Rows from block 10 of the image encoder, named by matrix and row number. Rows with one number belong to one neuron. Each number is 128 + 32 x the weight over its row's rms, rounded and kept within 0 to 255. All counts start at 0. After the name is the row's rms in percent of the matrix's.
# fc1: MLP up (encoder.blocks.10.mlp.fc1.weight, 576x192), inputs 0-191
# fc2: MLP down (encoder.blocks.10.mlp.fc2.weight, 192x576, transposed), outputs 0-191
fc1.328 110 [ 99 130 126  85 106 109  84 173 172 145 177 132 111 125 109 144  59  70 134 135 189  87 131 143 109 162 181 105 113 122 163 119 173  88 165 162  88 161 136 153 136 133  78  98 100 129 144 100 157 169  82 159 118 133  95  98 131 131 156 135 120 149 140 175 126 138  74 139 247 123  84 102 106  43 167  67  92 138 110 116 110 149 122 143 101 138 148 122 110 117  90 154 132 145 145 113 169 155 101  77 156 139 112 145 160 123  78  70 101 116 139 159 160  91 150  66  61 147 184 188 100 163 137 135 152  91 126 144 101 124 137 181 183 152 153 184 107  81 138 135 108 156 117 110 162 119 133 112 109 147 143  83 130 156  98 166  95 115  90 120 120 176  81 163 125 111 101 134 132 178 124 172 102 183 172 124 151  98  76  76 159  61 156  93 122 121 123 121 150 137 130 134]
fc1.329 084 [114 144  81 185 130 163  81 137  92 164 142  98 160 111 132  91 107 144  89 128 208 116 108 121 117 150 148 123  88 138 126 107 132  49 148 142 113  92 163 152 126 134 125 136 145 109 159 145 115 100 110 141 104 129  66 109 186 137  80 154  50 207 110 145 112 130 157 139 116 179 106 172  80  97 187 174 128 119 135  92 146 183  94 160 153 136 118 172 141 163 191  44 122 118 148 126 114 112 138 159 114 121 164 120 122 116 207  97 139 137 122  78 135 131 165  92 120 113 167 123 127 107 109 113 152 142  81 147  98 108 129 150  93 139 162 194 188 108  72 131  81 149 160 170 105 124  96 140 115 130 190 151 136  85 133 131 130  74 141 116 116 174 162 123 122 131  82 161 133 107 215 150 159  95  98 105 126 129  73 126 129  67  79 175 101 143 115 115 118 121 168 199]
fc1.330 099 [ 84 161 133 100 156  95  91 160 129 141  97 128 140  81 113 122 150  95  90 157 129 186 178  97 172 121 154 153 148 149 121 116 148  89  85 138 127 147 142 135  46  32 121 125 110 152 148 151 139 156  96  99  95 115 202 128 152 115 141 149 137 146  72 115 175 158 134 146 119 152 112 119 123 155 108 132 152 126  69 115  99 105 165 134 109  81 151 120  74 171 147 100 135 131  81  71 104 143  65 119 122 128 144 162 111 137 131 144 171  78 132 111 129 176 109 108 127 127 115  90 144 166 130  47 167  66 158 128 120 132 145  91 129 175 131  96 147 103 178 128 166 124 131 128 107 112  94  62  94 207 100 149 200 109  99 163 146 174 190  84 189 138 138 107 148 104 126 126 118 170 138  90 169 163 126 159 146 100  72 131 108 104 126 195 113 196  93 199 108 108 136 121]
fc1.331 082 [118 177 105 159 173  77  94 161 109 181 127 128 106 130 177 129 117 108 111  75 125 128 143 143 141 115 108 192  81 154 181 108  93 162 132 110 166 180 113 148 142  51 114 101 132 177 125 101 134  95 208  94  51 159 114 170 145 180 101 150 150 127 100 103 123  68 106 170 158  91 145 170 183 180  98 140 151 140 132 104 160 108  76 102 113 159 180 170  90 168 101  91 147 112  68 108 150 121 176 140 108 145 124 131 173  75  87 145 157 109 126  98 140 171  96  90  84 160 156 134 118 142 112 141 139  90 164 115 110 140 100 149 114 142  83 117 101 101 101  79 159 169 128 148 192 123  78 133 130 170 142 125  88 134 111 155 118 177 135  72  58 182 140 124 112 114 156 130 161 129 172 145 146 142 123 173  75 150 124  91 139 101 111 100 157 121  99 190 172 163 106 140]
fc1.332 117 [110 119 103 142 168  86  85 137 109 127 117 133  84 140 136 145  76 161 168 150 130 135 141  78 101 134 154  84 129 135  98  64  96 181 104 123  78 184 198 140 151  82 137  75 168  85 142 101 109 155 100 114  94 146  92  98 101 153 138  95  92 114 149  74 115 134 180 101 138 130 144 144 157 102 187  63 152  91 144 157 160 114 155 125  87 133 165 138  95  92 120 161  88  94 119 122 158 177  96  25 174  86 126 129 147 116  83 147 162 123 149 143 109 172  90 158 213 114 165  84 104  86 139 152 150 123 157  83  85 176 129 148 156 157 169 177 162 109 143 103 102 160 137 125 142 138 113 169 136 164 133 171 142 126  80  48 123 109 137  99 152 114 110 161 126 157  98 108  96  83 112 112 127 174 181 125  96 107  91 109 112  90  83 152 144 149  92  87 128 131 120 194]
fc1.333 086 [154 121 145 162 133 122 107 122 131 119 111 137  82 106  64  64 136  93  85 130 148 126 144 149 140 180  62  76 111 122 139 116 116 118  96 163 115 174 111  96  99 142 138  87 127 190 162 120 151 158 192 100 180 121 155 106 144 133 152 122 127 102 164 121 116  70  96 133 181  63 110  69  77 110 176 142 177 143 101 119  98 149 123 142  47 106  96 129 146 180 107 118  90 196 186  97 129 117 200 124 139 146 195 104 166 175 153 168 165 118 117  82  78 111  77 115 132 175 143 148  96 120  99  85 131 172 147 136  83 180  83 145  89 161 119  99 132 113 147 119 142 146 102 141 164 132 162 140 202 198 124 110 144 153 116 194 159 108 129 154  72 174 138 132 138 121 137 120 151  59 100 146 152 120 175 120 133 142 127 150 131 147 113 103 149 155 157 168  89 164 127 163]
fc1.334 121 [129 176  81 117 146  82 114 132 105 131 118 167 117 126 103 147 129  79 131 131 148 138 133 130 111 166 113 122 203 144  99 119 129 101 137  97 166 145 152 145  62 128 129 130  85 157 151 163  38 157 105 115 116 196  88 125 118  92 144 152 124 145 125 127 102 130 114 114 204 111 135 183 152 157 113 143 194 109 132 132 175  91 177 132  26  73 142 118 117 134 103 119 150 126 158 114 135 199 147 165 106  79 125  72 140 164 163 125 120 147 186 118 117 120  96 158  78 115 143 116 161 120 141 147 146 135 123 141 139 109 181  76  83 125  95 120  31  55 157  94 152  83  96  98  93 157 198 125 152 155 163 176  95 150 127 100 141 147 101 106  84 147 148  95  79 120 147 169 147 141 106 119  86 148 139  84 103 103 162 121 171 137 171 190 126  90  93  69 112 112 151 129]
fc1.335 102 [155 102 113 108 173  72  96 132  91 133 182  69 199 100 107 101 123 135 106 194 127  97 160 145 119 151  75 161 157 164 105 109  89 155 105 111 185 135 118 158 103 117 189 129 151 119 166 118  92 163 130 101 138  31 183 152 106 108 143 180 119  83 118 112 105 202 151 137 140  68  87 136 139 126 107 161 162 153 131 107 166 180  96 136  15 134 190 151 186 122 108  86 109 149 105  94 156  98 147  74 116  84 108 120  91  70 162 109  68 113 115  91 161 118 146  96 109  82 147 150 157 124  98 108 125 127 103 152 115  98 102 149 167 150 154 155 113 109  68 130  82 131 114 109 120 111 110 185 130 145 181 115 143 124 152 156 111 160 153 114 108 159  80 145 167 127 141 117 130 108 146 131 179  78 145 111 133 164 133 126 105 115 129 134 204 159 133 138 140 142  83 103]
fc1.336 102 [127 192 130  96  98  98  64  53 130 116 122 128 119 122 125 187  81 135 135  95 137 181 126 112  43  76 134  78 104 109  74 131 115 138 183 159 120 170  72 104  93 147 116 112 126 129 134 126  98 107  98 120 114 149 113 191 148 126  86 139 218 185 147 105 150 126 125 168 148 111  93 112  87 112  73 108 153  84 108 184 114 133  84 126 110 151 151  94  98 143 150  88  69  60 144 142 111  68 125 155 136 141 134 147  79 162 147 134 168 148 141 122 107 161 109 112  49  91 127 105 194 208 132  81 124 175 176 107 170 149 105 122 148 157 117 122  84 140  91  82 121 132 175 131 109 147  96 137 130  91  99 121  90 153 177 170 152 160 167 118 107  99 154 150 176 146 184 109  88 150 134 130 110 144 155 143 133  91 141 159 157  97 110 118 123 129 101 105 142  89  85 108]
fc2.328 119 [ 28 122 126 184  79  95 145  76 149 140 178 153 145 106 124 168 149  77 113 108  99 134 177  85 160 114  92 125 113 139 160 127  90 129  92 109 158 150 141 124 123 154 108 120 168 102 138 123 122 103  95  63 143  73 120  85  82 184 133 140  96  63  83 132 104 137  88 123  97  87 113  53 124 147 154 138 103 103 133  84 121 119 113 131 155 106 135 148 138 128  72  86 158 150  96 102 149 118 134  91 126 103 122 168 143 139 199  81 147 175 147 107 148 114  85 177  97 173 132 142 184 115 183 155 115 164 184 144 149 178 155 188 104  90 192 138 159  80  71 135  63  79  98 111  79 144 160 135 125 134 161 140 175 164 133 128 142 164 105  98 116 119 108 109 121 117 120 137 180 123 157 111 127 106 115  88 116 156 133 185 151  95  85  75 121 123 161 114 177 157  96  74]
fc2.329 096 [117 131 146 157  88 126 122 143  99 117 127 134 133 119  33 104 113 120  75  74 115  63  73 115 108 104  82  88 125 126 164  84 111  84 108  86 135 130 134 131 145 141 153 129 124 119  91  69  80 100 159 129 129 168 171  70  73 169 161 118 172 222 117 120 102 125  87 123 132 109 140 112 185 120 108 111 140 136 126 100 153 145 197 199 108 125 155 132 123 142 150 109 181 155 184 174  67 167 142 130 141 156  88  86 169 108 150 125 117 173  76 153 169  86 132  97 143 165 132 120 158 135 120 109  92 151 135 101 120 140 117 122 145 117 103  67 148 105  74 112  90 186 146 141 122 191 141 127 145 131  90 132 114 174 141 108 201 153  85  94 150 144 127 128  97 220 108 114 122 121 150  87 104  92  68 174 156  99 142 166 152  91 153  83 128 101 117 162 151  88 129 119]
fc2.330 102 [140 201 173 145 137 123 176 143 163 134 101  84 164 156 157 173 121 184  82 112 151 136 134  80 154 128 159 137  81 143  85  80 130 129 153 152 168 117 145  98  87 142  84 110 139 147 104 136 119 174 146  89  93 120 126 106  98  88 133 127  96  95  83 190 147 162 103  93 162 133 100 171 162 146 150 142 149 100 167  73 106 137 124  76  34 135 196 155 156 114  80  97 149 145  95  79 124 107 104  72 156 129 136 152  95 155 128 122 183 197 161  83 103 145 162 168 141 137 130 133 159 136 142 113 102  85 151 138 107 174  88 176  58 156 170  87 137 142 127 126 124  53 130 158 136  89 134  76  91  95 159 144 133 157  89  91 101  49 131 112 112 106 167 173 109 183  96 110 113 108 137 162  53 122 112 143 112 143  91 119 118 153 121  85 148 122 106 157 139 130 142  90]
fc2.331 064 [134 192 116 139 140 125 105 126 137 124 160 111 178 120 130  69 120  51 139 127  72  83  72  80 112  98 147 115 101 120 108 131 110 128 137 104 113 107 136  95 143 114  98 204 110  54 163 110  92 137 140  71  94  84 147 147 154 100 170 131 146 141 138 141 130 144 128 177 124  91 130 145 109 177 136 178 148 106 133 168 133  86 159 185  99 132 129 112 103 149  99 131 168 160 145 159 193 154 145 152 220 150 157 167 172 125 113 133 156 116 149 113  80 124 111 158 129 182 152 157 115 155 173 168  74  93 169 143 107 114 166 122 121 100 139 146 153 156  26 131 114 160 131 123  91 107 115 138 139 173 123 114 149 111 145 129 142 124  55  83 186 129 125  87 112 168 118 151 146 138 111 113  71  67 176 135 123 147 127 237 146 158 100 106 128  83 165 122 155 154  70 115]
fc2.332 096 [ 95 104 118 158 168 133  54 141 109 122 101  90 128 147 140 103 160  44 129 166 150 119  84 164 137 138 125 179  91 125 104  80 126 173 142  76 125 110 168 102 126 107 125 101 151 127 170  54 173 161  70 125 125 107 162 114  54 150 167 185 150  93 107 173 141  87 108 107 102 102 138 132 157 132 112  86 168 136 176 107  79 134 112 104 101 162 169 133 156 135 170  91 145 115 166 138 146 108 164 143 123  71  98 113 123 140 161 110 117  91 127 126 106 143 128 103  81 123 180 144 102  94 145 153 148 105 177 106 185 100 149 145 172 183 123 143 142 188 206 118  87  99 110 172 119  65 108 110 128 157 135  88 153 137 163  73 115 158  82 188 127 157  96 169 110  46 165 104 179 151 146 139  84  97 158 149 132 153  76  95  88 111 146  94 101 112 138 115 146 164  99 121]
fc2.333 091 [130 133 145  93 142 165 163  94 108 123 153 115 130 135 103 148 172 151 134 129 142 131  91 113 129 108 162 132 145  85 119  94 156  79 134  54 127  38 164 164  93 106  37  99 135  74 151 121 176 108 114  71 135 107  89 154 152 135 163 105 174 104 142 105 104 146  62 117 144 118 118 180 160 122 119 107  95 133  95 142 176 112 182 136  95 158 129 125 102 141  73 141 114 151  91  56 107 140 130  86 155 162 120 133 170  99 145 143 139 173  73  69 104 109 146 130  94 182 123 160 153  97 131 133 151  95 194 186  88 165 136 143 105 142  77 119 145  91  82 131  90 159 129 147  88 107 114 212 136 124 101 119 134 149 139 158 154 124 100 140 126 136  86 125 124 208 109 149 144  88 121  82 197 162 102 120 145 185 125 157 183 115  87 160 107  96  98 137 147  74  64 119]
fc2.334 118 [191 170  68 154 103  95 143 132 144 158 146 130 113 164 176 161 125 115  86 115 162 105 100  91 128 168 103  91 106 105 133 112 130  88 168 139 125 164 161 129 166 106 111 190 164  91 141 148 131 165 179 106 165 187 152 104 150 168 169 100 155 164 152 138  88 152  91 139 112  55 146 123 171 144 124 158 144 124  82  70 161  90 166 142  92 112  73 168 134 161  98 119 114  95 116 139  77 139 148  65  84 119 173  94 135 163 182 120 135 117 171 160  93 117 141 137 148 129 136 130 163 140 173 199 141 121 204  85 140 100 120 131 135  94 146 159 167 139 110 117 159 162 106 130 125 135 102 196 127 152 182 108 152 168 128 145 137 149  91 126  76 102 197  60 161 120 135  86  47 143 126 171  64 130 131 120  86 120 101 152 145 152 149 164 154  94 158  87 148 115 106 181]
fc2.335 100 [174 144 185 171 126  81  92 140 143 137  83 121 114  72 117 176 105 144 135 130 135 112 141  86  96  62 113 109 153 190 124 119 122 139 132 118  90 164 144 194 111 109 185 151 165 143 128 121 167  76 120 145 152 121 116  94  28 111 156 173 131 131 105 149 149 128 122 116 141 118 120 105 123 163 120  94 134 183 126  98 139 139 156 135 134 113 153 108 136 108 127 125 116 106 111 133 148 154 122 110 140 104 140 152  94  72  83 100 162 169 160 148 146 131 110  62  81 125 101 143  98 151 136 140  66 107 109 117 168  58 170  85 167 133  60 141  98 108  97 163  90 113  97 125 184 118  98 151 148  46 157 222 139 143 148 125 157  84 167  51 122 199 108 150  97 106 112  72 118 119 131 125 171  68 133 137 187 127 133 129 141  87 105 108 186 137 102 165 123  65 165 126]
fc2.336 112 [114 161  70  98  82 114 120 149 152 123 141  82 157  98 154  52 146 173  99 167  95 121 157  97 125 105 152 152 157  80 137 111 172 158 126 151 100 136 163  94 115 139 125 150  97 102 170  84  84 115 188 166  74  91  81 136 159 149 112  79 153  97 133 135 150 154 107 140 173 187 122 120 149 163 111  94 122 137 109 217 126 182  93 140 150 124 110 122 114 140 143 125 120  90  74 166 130  94  90 117 177 147 107 134 161 101 105 122 116 116 120  89  44 151 148  89 148 118 180 159 120 162  88  91 136 129 149  61 118 112  81 168 148  23  67 132 118 109 160 133  79  95 130 155 171 173 143  99 105  58  91 138 116 184 140 155 111 124 105 150 165  99 171 129 157  99 132 128 164 135 179 113  80  95 122 166 108 133 121 136 171 131 178 103 134 135 120 106  72 164 138 149]